Weights of a small class-conditioned image flow-matching model.
Model: 5.96M parameters, arch dit, patch size [2, 2].
Training: 20500 steps, batches of 128.
Data: trained on simulated grey scan slices of phantoms with and without marks, 122500 training examples, 21.4 epochs.
Rows from block 5, named by matrix and row number. Rows with one number belong to one neuron. Each number is 128 + 32 x the weight over its row's rms, rounded and kept within 0 to 255. All counts start at 0. After the name is the row's rms in percent of the matrix's.
# fc1: MLP up (model.blocks.5.mlp.fc1.weight, 1152x192), inputs 0-95
# fc2: MLP down (model.blocks.5.mlp.fc2.weight, 192x1152, transposed), outputs 0-95
fc1.300 103 [ 54 139 113 161  94 134  91 149  88 123  80 141 130  89 121 143 125 142 117  89 133 194 151 136 129 135 178 100 122 125 110 166 180  89 169  68 140 101 140 182 128  88 137 116 120 105 127 113 150  62 143 122 149 131 140 128  76 127 123 134 100 107 124 124  51 117 160  91 139 157  92  94 164 123 177 151  89  99 172 128 120 116  79 109 159 103 112 166 131 154 168 167 120 174 174 109]
fc2.300 124 [163 118  99 145 141 117  50 103 175  97  93 107 158  65 161 156 202  93 105  95  99 132 115 123 124 118 111 178 157 156 106 132 101 152  83 136 114 135 168  93 141 119 137 132 149 137 116 104 148 104  92  80 137  85 113 122 145 110 107  97 142 129  80 126  44 140 109 131 106 125 147 139 169 183 151 171 149 154  73 159 156 107 153 150  86  62 100 155 145 169 126 108 154 176 160 171]
fc1.301 065 [107 191 136 204 189 167 104  88  94  63 158 122 154 174 140  96 147  79 111 128 138 147 149 166  87 149 127  71  37 117 115 147  90 149 123 116 150 178 162  92 174 153  88  93 151 164 127 116 133 182 164 119 143 130 128 171 150 148 186 111 129 140 133 137 140  92 156 167 120 194 178 184 117  75 115 155 148 126 106 146 116 128 146 172 142 120 149 165 165 125 103 138 160 133 190 133]
fc2.301 068 [144 118 115 130 168 104 141 131  87  99 146 133 143  53 116 139 145 141 184 134 141 107 134 148 127 147 118  98 139 144 143  77  80 118 130 148 105 163 187 104 178 159 179  96 181 128 101 125 124 116 121  76 151 124  84 195 120 140 102 100 138 178 192 130 164  80 178 154 137 193 139  91 125 117 100 156 166 183 243 107 143 167 107  61 165 100 144 130 123 179 148 161 119 127 147 103]
fc1.302 062 [140 212 100 137 161 143  91 103 117 193 128 125 163 122 148 148 141 117 110 112 161 147 126  87 108 103 167 113 108 102 111 136 166 176 137 131 138  65 122 123 119  69 156 125 153 125 101 143 133 149 163 130  93 159 148 100 126 108  85 127 163 132 160 107 140 118 128  83 163  82 128 125 101 102 143 106 147 111 137 157 159 183 133 118 143  82 170 138 144 136  50 135  96 149 139 191]
fc2.302 081 [122  61 123  98 135 137 144 116 136  98 178 143 139 154 166  60 176 119 109 126 114  82  99 146 119 120 118  80 120 145 127 129 165 136 150 142 211 119  71 103  86 131  99  94 132 128 122 158 130  99 165 192  70 102 131 115 119 197 117 135 129 105  89  95 143 117 193 110 125 112 137 108 126 115 130 152 149 141   0 127  99 119 141 123 120 129  93 128 148 113 159 109 122 104 123 127]
fc1.303 075 [148 120  87 155  29 169 189 167  99 165 114 111  88 110  92 114 160 194 159 115 162  99 133 171  87  87 150 136 120 108 106 118 108 147  77 126 128 172 137 109 129  50 126  97 182 148 120  85 170 178 151 134 133 121 127 118 109 137 179 169 198 151 130 169 147 144 169 124 127 124 116 157 150 114 137 170 146 141 139 128 147 131 168 119 147  90 159 104 147 142  58 117  55  57 148 162]
fc2.303 073 [131 140  77 105 126 136 105  52 114 177  83  83  93  65  95  83 176 140  99 115 142 121 104 166  95 136 173 133 151 149 187 152  89 144 116 114 106 135 169 103 104 163 129 122 140 164 122  93 108 113 157  97 138 147 138 120 130  94  97 141 122 157 107 145 119 170  79 126 111 211 185  99 154 123 100 138 110  89   0 134 161 118 125 123 118 141  70 105 139 159 146 149  94 138 131 119]
fc1.304 112 [ 94 149 141 123 116 132 135  85 155 131 103 122 127 150 146 147 172 155 151 154 109 133 255 133 119 127 154  94 154 190  83 118 127 109 149 100 140  96 138 140  96  88 129 171 131 125 146 132  57 144 108 167 132 150 138 110 138 123 103 133 196 186 139 116 157 122 123 140 160  79 154 153 145 132 146  73 102  86  82 158 120 158 173 180 111 123 222 157  59 144  85 115 120 120 152 102]
fc2.304 121 [106 193 139 147 156 106 112 134  98 121  95 151 109  75 146 119 143 110 161  76 142 114 121 182 138 111 171 133 121  70 108 105 177 140 149 137  98 139 121 116 132 117 171 193  96 119 129 142 118 143  94 137 102 112 110  37  98 157 115 158 167 126 155  87  87 106  91 108 170 101 157 128 141 106 124  90 135 149  77 143 104  97 157 141  74 104 139  64 113 104 100  96 100 131  98 140]
fc1.305 124 [135  91 166 116 133 121 110 121 135 157  77 132 129 143 152 139 113 103  95 118 177 114 154 129 102 146 133 146 103 125 132 142 118 156 187 124 143 128  86 118 168  73 181 116 203 191 175 163 119  79 175  83 152 118 136 192 159 121 134  88 185  79 134 104 139  74 101 116 165 121  85 149 104  26 153 143 132 114 128 109  90 208 173 203 149 123 117 170 155  90 157 149 157 152 128 156]
fc2.305 133 [120 153 111  95  77  96 120 108 165 126 169 140 165  99 125 123 135 132 130 124 121 125 150 137 184  41 103  97 123 148 137 142 155 100 139 120 104 113 100 109  67 150 140 160 110 157 177 118 155 162 106  98  97  87 136  81 154 132 121 133 132 134 181 114 179 131 172 118 192 140 131 101 163 135 142 128 133 100  82 127  91 129 159 188 115 142  97  69 119 123 142 138 133 122 116 147]
fc1.306 088 [136 187 125 137  71 146 130 136  94 139 145 121 108 116 172  96 113 169 147 102  87 153 108 133 133 186 122 130 117 150 148 124 177 135 121 106 144  85 104 176  49 109 167 154  93  95 134  95 162 153 157  50  60  97  98  78 108 120  83 141 208 153 138 127 148 151 105 109 115 204 115 101 118 156  98 148 105  66  75 156 134 172 130 121  93  61 132 115 121 119  94  81  80  86 159  86]
fc2.306 106 [109 118 110 164 125 146 140 126 142 153 143 172 176 148 153 120 140 132 122  77 112  96 146 124 104  56 149 115 124 177 164 126 200 152 109 110 155 116 118 121 153 141 129 107 110  86 154  59 133 100 147  96  68 114 142 120 131 156 150 142 137  92 141 138 134 132 175 175 139 161 165 128 101 146  41 155 112 143  68  81 174 139 121 181  30 174  77 109  86  93  96 204 114 135 154 109]
fc1.307 107 [106 135  85  99 134  87 126 138 112 149 128 105  74 122 138 112 132 133  99 143 133 101  89 164 122 107 111 146 161 160 123  70 114 121 152  94 128 114 133  65 143 211 112  64 183 119 110 149 165 107  58 161 121  93 152 126 119 157 124  73  94 152 156 149 151 143 112 187 115 106 121 150 133 104 104  95 124  74 179 118 124 175 127 140 125 194 157 161 167 144 127  78 116 180 121  61]
fc2.307 111 [110 175 139  89 149 169  95 157 100 195  94 119 150  78  74 115 140 123 145  78 126 170 124  44 150 152 122 158 137 111 140 149 135 112  38 163 157 161 161  86 115 152 168 113 114 133 143 104 151 124 135  88 127  68 131  88  69 171 124 172 126 144 132 107 112 104 128  63  76 132 111 123  96 130 132 133 164  98 112 148 177 138 162 146 100 125 120 134 146  96 115 106  39 137 152 175]
fc1.308 121 [144 134 171 144 231 118 106 113 130 119 112 106 100 126 148 130 165 105 118 120 101  77 107 174 137  86 139 158 155 106 107 121 104  68 116 144 136 102 150  90 130 103 121 153 212 200  92 112 130 112 123 133  90 168  97 111 140  89  99 144 139 175 108  52 158 110 126 114 128  58 135  96 128 127 134 131 138 120 107 112 164 140 113 100  75  90 112 123 112 110 143 108 103 140  65 131]
fc2.308 130 [109 180 150 127 149 130 128  75 124 171 180 147 110  91 129 111 125 118 157  79 147 121 163 140  81 144 122 108 127 171 153 133 210 104 123 148 158 136 142 151 107 107 144 138  99 137 131 135 127 176  84 179 141 100 128 100 126 123  83 160 129 130 104 157 175  93 126 175 130 125 144 159 111 119 163 136 129  95 131 166 149 204 131 163 121 160  93 110 174  56 125 120  95 146  84 186]
fc1.309 089 [ 83 148 105 172 150 161 120  89 181 117 137  83  92 203 141 162 121 166 120 165 196 132 148 125  77 152 168 140 120  92 169 162 118  86 100 163 159 160 128 142 103 139 189 129 166 127 141 143  59 121 127  74 134 107 137 140 130 145 111 103 213 200 164 132 149 146 163 152 101 179 176 118 134 204 164 146  94  72 115 138 195 146 138 134 118  95 122 163 123  78  82 103 177  65  58 156]
fc2.309 087 [160 199 124 133 170 159 110 139 133 134 153 128 112 133 113 147 145 105  79 155  94 185 116 138 158 124 115  89 128 114 155 139 129  79 111  92  60 157 141  81 116 143 106 121 107  95 134 160 155 123 123 153 148 152 102 110  94  87 139 166 134  83  89 177  90 169  68 131 170 142 169 148 152 173 179 183 117 127  88  48 146 137  75 138  72 183 163 143 152 133 145 136 141 122 151 102]
fc1.310 072 [120 143  85  71 114 153 129 188 141 186 138 104 145 130 146 108  61 144 141 133 151  82  74 168 179  92 122 144 176 123 186 113 179 159 174 143 153 113 122 125 102  83  87 146 170 125 113 145 100 134 148 117 103 128 107 147  95 112 105 149 181 197 128 135 102 115  79  90 174  97 132 179 140  92 176 107 139 122 236 102 144 140 101  83 178 177  86 119 121 104 124 134 139 113 140 145]
fc2.310 077 [103 149 133 109 112  75  95  88 105  69 158 184 150  85 115 189 144 145 137  96 108  98 129 145 101  96 147 141 162 127 147 154 101 161 141 125 126 139  67 156 173 111 106  95 185 111 140 148 110 171  90 134  54 130  96  90  82 153 139 141 138 151 180  79 130 122 146  91  82  93 125 113  95 133 111 164 107  97 201 170 157 153 169  84 130 112 166 139 165 171 153 134 188 120 126 144]
fc1.311 073 [125 113 127 126 131 155 134 107  66 116 132 142 124 161 160  99 184 106 114 119 125 144 140 159 115 181 150 137 108  66 159 163 108 157 121  81 140 124 188 143 172 219 174 174 147 106 144 150 146 127 157  10 147 169 102 162 159 113 129 133 162  97 104 100 166 150 124  90  91 171 144 161 164 163 130 133 159 115  47 163 169 130 171 100 116 138 159 135 102 121 115 180  71 115 116 186]
fc2.311 066 [122 183 204 156 109 160  85 157 131  89 117 237 105  94 123 186  71 174 183 194 178 156 125 129 158 125 115 155 121 109  93 113 120 129 153  57 107  62  73 131  79 131 134 139 168 105 125 125 106 127 135 121 129 123 130 164 134 146 114 128 104 127 109 154  92 122 145 171 131 124 126 120 151 137 181 102  69 143 238 101 127 132 118 119 139 141  87 100 133 132  78 143  89 134  68  75]
fc1.312 103 [ 83 158 110  77 159  98 102 116 127 113 142 111 174 189 100 168 120 136 118 112 157 135 109 174 118 154  99 105  99 113 162 116 140 157 193  84 131 119 142 139 147  84 128  40 177 126 107 171 137 134 110  90 127 157  93 124 118 135 118 198 109 207 115 194 124 132 152 120 132 135 150 105 135  81 143 148 142 121  99 133 107  97 113 142 107 116 138 143 122 142 152  94  81 172 128 116]
fc2.312 100 [165 120 160 147 124 143 134 144 124 128 204 141 162  74 167 153 163 122 100  97 149 122 133 200 101 168 173 159  91 161 159 129 102 124  83 132 118 143 143 134 113 170  93 186 133 138 177 151 115 156 155  59 100 137 118  58 122 143 121 177 144 103 110 140 112 118  75 147 130 101  81 143 160 111  85 176 113 151  95 104 136  73 133 166 101 143 135 114 105  52 155 111  91  89 160 134]
fc1.313 085 [145 104 120 167  69 157 129 119 107 146 150 113 145 103 159 140 145 190 106 140 112 128  75 160 147 154 125 112 135 136 124 149 196 162 116 151 129 137 167 154  77 113  90 129 176 179 157 184 105 114  69 152 157 124 142 124  63 106 121 116  93 140 146 140 131 129 149 137 125 181 105 135 147 152 133  97 155 141 148 100 167 119 140 140 162 131 116 134 140  92 119 142 181 121 128  66]
fc2.313 097 [106 214 147  83  98 127 109 107 129 146  58 148 142 143 138 184 130 133 116  84  80 102 144 122 112 130  83  81 140 139 139 135 175  76 100  96  59 104 138 115 106 129 155 140 155 122 166 158 145  78 118 110 113 120 106  87 130 131 136 142 117 123 213 137 112 144 125  73 171 145 170  31  74 164 123 113 128 120  76 121 110 104 131 164 113 159 155 174  93  51 124 125 178 175 132 136]
fc1.314 072 [118 143 169 126 168 158  76 120 149 141 116 162 196 112 109 118 110 145 132 105 131 167  54 142  64  85 107 136  99 206  75 158 154 144 101 184 197 164 121 136 163 164 159 107 128  67 169 120 146 137 157 163 142 161 165 150 178 144 152 163 177 134 194 208 185 125 104 147 108 113 126 144 145 114  88 123 159 141 101 140 182 134 154 136  60  66 133 178 118  78  85 100 107 144 110 151]
fc2.314 074 [ 99 131 147 159 112 118 120 104 128  70 117 156 164 101 132 176 108 123 118 150 109 107 114 106  72 132 151 163 124 139 156 126 133 125 118 164 140 134  85 136 107 147 124 125 189 153 135 110 153 129 104 134 193 134 127 137 121 141  70  64  52  80 134 135 148 176 160  70 119  47 160 109 171 161 149  79 106 131 255 118  70 115 146 129 187 104 176 153 130 116 145 165 116 165  94  69]
fc1.315 115 [123 135 130  74 160  76 187 154 118 111  92 108 125 145  93 135 118 152 171 140 184 137 113 100 165 121 183 127 147 175 124 131 196 142 143 133 102  96 108 152  80 125 107 159  43 171 197 101 111 140 108  72 111 150 111 159 101 145 126 139 113 118 106  96 105 138 141 127 120 162  51  78  91 141 135 171 126 113 133 123 179 136 130 130 171 140 180 127 138 116 122 188 147 211 130 116]
fc2.315 076 [119 106 108 153 106 109 190 120 110  89 154 140 149 116  97 150 106 124 104 107  80  83  92  89 176 120 203 144 172 110 102 108 116 161 175 170  86 124 175  95 130 125 111  55 137 159 131  75 105 109 117  20 112 118 148 177 110 119 141 124 125 109 107 139  82 130 135  87 162 111 117 125 139 102 116 126 147 116 234  93 127 194 129 130 138 151 118 140 126 110 146  53 136 134 133 140]
fc1.316 125 [126 171 103 147 138 119 134  86 133 128 119  74 105 167 142 158 105 115 127 143 191 100 199 117  90 133  92 184  95 127 136 151 136 104 125 114 180 123 139 152  94 154 113 134 184 180 130 139 169 127 139 141  86 114 120 110 146 121 138  80  54 170 155 102 102 140 113 126 100  65  87 134 137 152 123 108  90  58 117 158  92 133 125 159 130 115 156 140 149 158 135  93 149 187 123  84]
fc2.316 120 [159  41 156  83 102 139  93 106 160 132  68 168 185 124 152 145 168 163 144 105 142 109  82  74  77  82  68 117 117 138 129 136 181 146 152 125 116 119 142 147 147 134 149 180 159 145 119 108 108 136 157  89 151 167 146 170 114 147 104 119  30 124  93 112 125 139  87 145  87 154 121 170 129 112 213 140 116 103  78 166 103 182  92 136 152 135 132 146  93 152 177 136 148 131 134 132]